From a checkpoint of a small contrastive image-text model.
Model: 1.9M parameters, 64-pixel images, encoder arch repvgg, encoder activation relu, encoder depths [2, 4, 2], encoder widths [48, 80, 144], text encoder width 128, text encoder layers 6, text encoder norm layernorm, text encoder activation squared_relu.
Training: soap at rate 0.0023, 10000 steps, batches of 256.
Data: trained on drawn small creatures on textured ground, 101725 training examples.
Rows from block 5 of the image encoder of a small contrastive image-text model, named by matrix and row number. Rows with one number belong to one channel. Each number is 128 + 32 x the weight over its row's rms, rounded and kept within 0 to 255. All counts start at 0. Numbers have three digits each.
Before each channel's rows are labels from the 100 images, of 14848, where the channel reaches its highest value: "responds to" is what is common among them. Only what is clearly more common there than usual is listed. The data: drawn small creatures on textured ground.
# c3: 3x3 conv (encoder.blocks.5.c3.weight, 80x80x3x3, each kernel summed), inputs 0-79
# c1: pointwise conv (encoder.blocks.5.c1.weight, 80x80x1x1), inputs 0-79

responds to: yellow
c3.39:120153109142142094091105114123159090083172113101088184109112112083171117151102134142107072065087158125112163108104121106094106168163140112095102105095118118160139139124150220119147159101165137135051102134125193056111107178122128160173112099
c1.39:092156137137149093107121123127169142061151114090080183124129138103137126158114138145125121095099118122104198089114117027108143148141195132136109114101086139174150120109111201124132165130142142134052109122130164042084100169130138173143136105

responds to: spotted; orange
c3.10:131107111112140134163097138097136105142106099089135194157157092095143096160127110136112079154153110112041110128125083102124119096153101122108171113117080135089080188094161092137136167191105081236093112152153128106138124120178139112107083152
c1.10:136103096081121148159102098114063104152128137109160194181155104081145095147101103121113121141175118140078110133123114082132096114145101128117148115111129127097093205113176096090141166194113116219103090146143146094168082134181155107147083096

responds to: yellow
c3.13:115125131137111089131161105160127074153203127116114091149161123148160117147131144130101163193115154164000118159137127128029121135109105130101090138120098132144115121116148088133147117137101142141165116150127117133120119151126164152133191114
c1.13:125145123105151085137156121148133077165056114124158104183167147140148131153132148119109158165142164157000133173123155138038147138132146121100116139117119118137118120123151085107158142116105181145136110127150146091126174149119187117140186130

responds to: teal; dotted; green
c3.77:147128124152087047163120135144145113114226124081092141168118149151149139164126098128148128130114168156100113118144074145169160129125106095178128123122122104124095132155120121086186142140125107099087130160081154102147162134124000165151120101
c1.77:116142118164127043173138129126146081112182105082110145153135133156132125151133095140122123123116160130107134113138083156147146125117116125124131106139135117108102137120140098109170133137138111116086123154095128103129129156111000155000135111

responds to: orange; scaly
c3.28:134145115126129200134174092176117112139083120117150099074128085110172126140097074137118051121129178097086124139109147165177126135146128163125120120091069089107101134135111122130094115109133058167176145117133120127138207227123169098121128126
c1.28:141151149106139205108151106160115099150068117110167114086149118106143115139105070135028074118129168107075107112126177161195127143131139166118129094106086104126113134170108130131094134141120106156129124163122143113091175212127200113089143106

responds to: turtle; orange; yellow
c3.50:144073098113120149140114125150074113124143123139189154127160134077134078103153116096051255113089160126159132128148153132138125131104135100154130109175105115156178111135151098127135171162123126161113115099145137142181112113119116138145085132
c1.50:173061112152150151131144115146091151086145161152179159117133138088133074131164137097066240105080165113152117171163163145125130148118147099152105117133022135155134112117119117072126164144111105158121132075135120176168123099131126128136110144

responds to: spotted; red
c3.51:109106155141120130127192115108148136111119107106096151202128160151132135123092093109163183160107118122151137119132173113105124120141148143115186106152161062129094091122098099101105113121145153148132255179140126096157086146185112091106110121
c1.51:128104170157144115109115175117177135120104100158126124201080146134143118165112084154188154136127114105123170136148131155114116126137065108119126147163151016095093057128159107126115122099086112207105173163121081083160112138159140114097108142

responds to: turtle; orange; yellow
c3.1:111140106205113122148128104190091091144116071118100121104132164118068164121127152152084212158114130122134118119156100123117115106148195094087153124152140123102095141129235107151108135090165108114080136121051100093155101173150126116139118128
c1.1:121030094180134118121122107179075078134119079149120125094158119114073171128158161141103162136114130123142120076140084091117104115131146093079128107119129095111139177111212100108104130078146116125043121134066133154106096175171126121135116132

responds to: yellow; orange
c3.47:159143103135177116158103078069100132108132104141141052142149255134093147099128117119145137048144108117150128119110190128115149163129059167104143141137138116114124131115153101108129072168144139144105172127155111090127143146156130114172105138
c1.47:156163111122166143140114101080130137141148111159139052160144209148121147122102133090128118097155092103135151143130180138136158134097076159094000109148114110118109144122123103088150125144137145148105159146157122097166137177143131136188122162

responds to: starfish; dotted; yellow
c3.21:171129135104127075104133115157124126121136083130135123130114181095080134162138114097208105089154127170090121124130146093152108104122129119110175108142175144078105185171093100127132155104143154141172140139153125115132171255129127091117151137
c1.21:135137131130124040109140121167111136124106113126125126131078178007076115109130131114210113133149136099109129142127126135138093124118115165092152137129150159090094112097114110136120140138103114117175136082119104134157153255103128094102132107

responds to: spotted; red; dotted
c3.12:091130106068071124146098114111164092131122143122174139185105130112122078131148104134123074168116092124186112167170126114119160154095137097148187109090108107152181136134088075081115141172134165173125188194101150128085067182139148117144131160
c1.12:080113086113105162141123126087159084000127105125186147146120118110120072138131135132107075171113139118129116162163107113133175154120157124124192083115112109157142127151130117069143164143130153180143154183112119133158108149154169083157104171

responds to: teal; striped
c3.14:120132148123110101147173088090152123119113086107138126123095123137161118108110089143101139173131152131100134182121072150255111146126133149104123109077118099138138133106146101120154086152108109153106142131107157125103151086132127117176158098
c1.14:120156159134128112158139112106148106135142017128149131134087114114154115116108087119096118188136144136103139155111110136255124139107149137123134152090123112153140132120148087107166090121112100135108151142138147093122155101109127103147162119

responds to: turtle; orange; yellow
c3.17:115073162155107116132101101123102080066117126088180083105091105100128117123134143101107255133088144110177119191144133171133113147105163131090089119104149147162105090111149121125133139168114093128135158074114134155178136113071172119126125117
c1.17:159111125187154109155138143120103104080128064131167046065082121113114133086116141084073241117109136081143154149130158183151128139122146155076111127130144139120094115107131152171124124160121104122134114065100165110115147102095192117110136134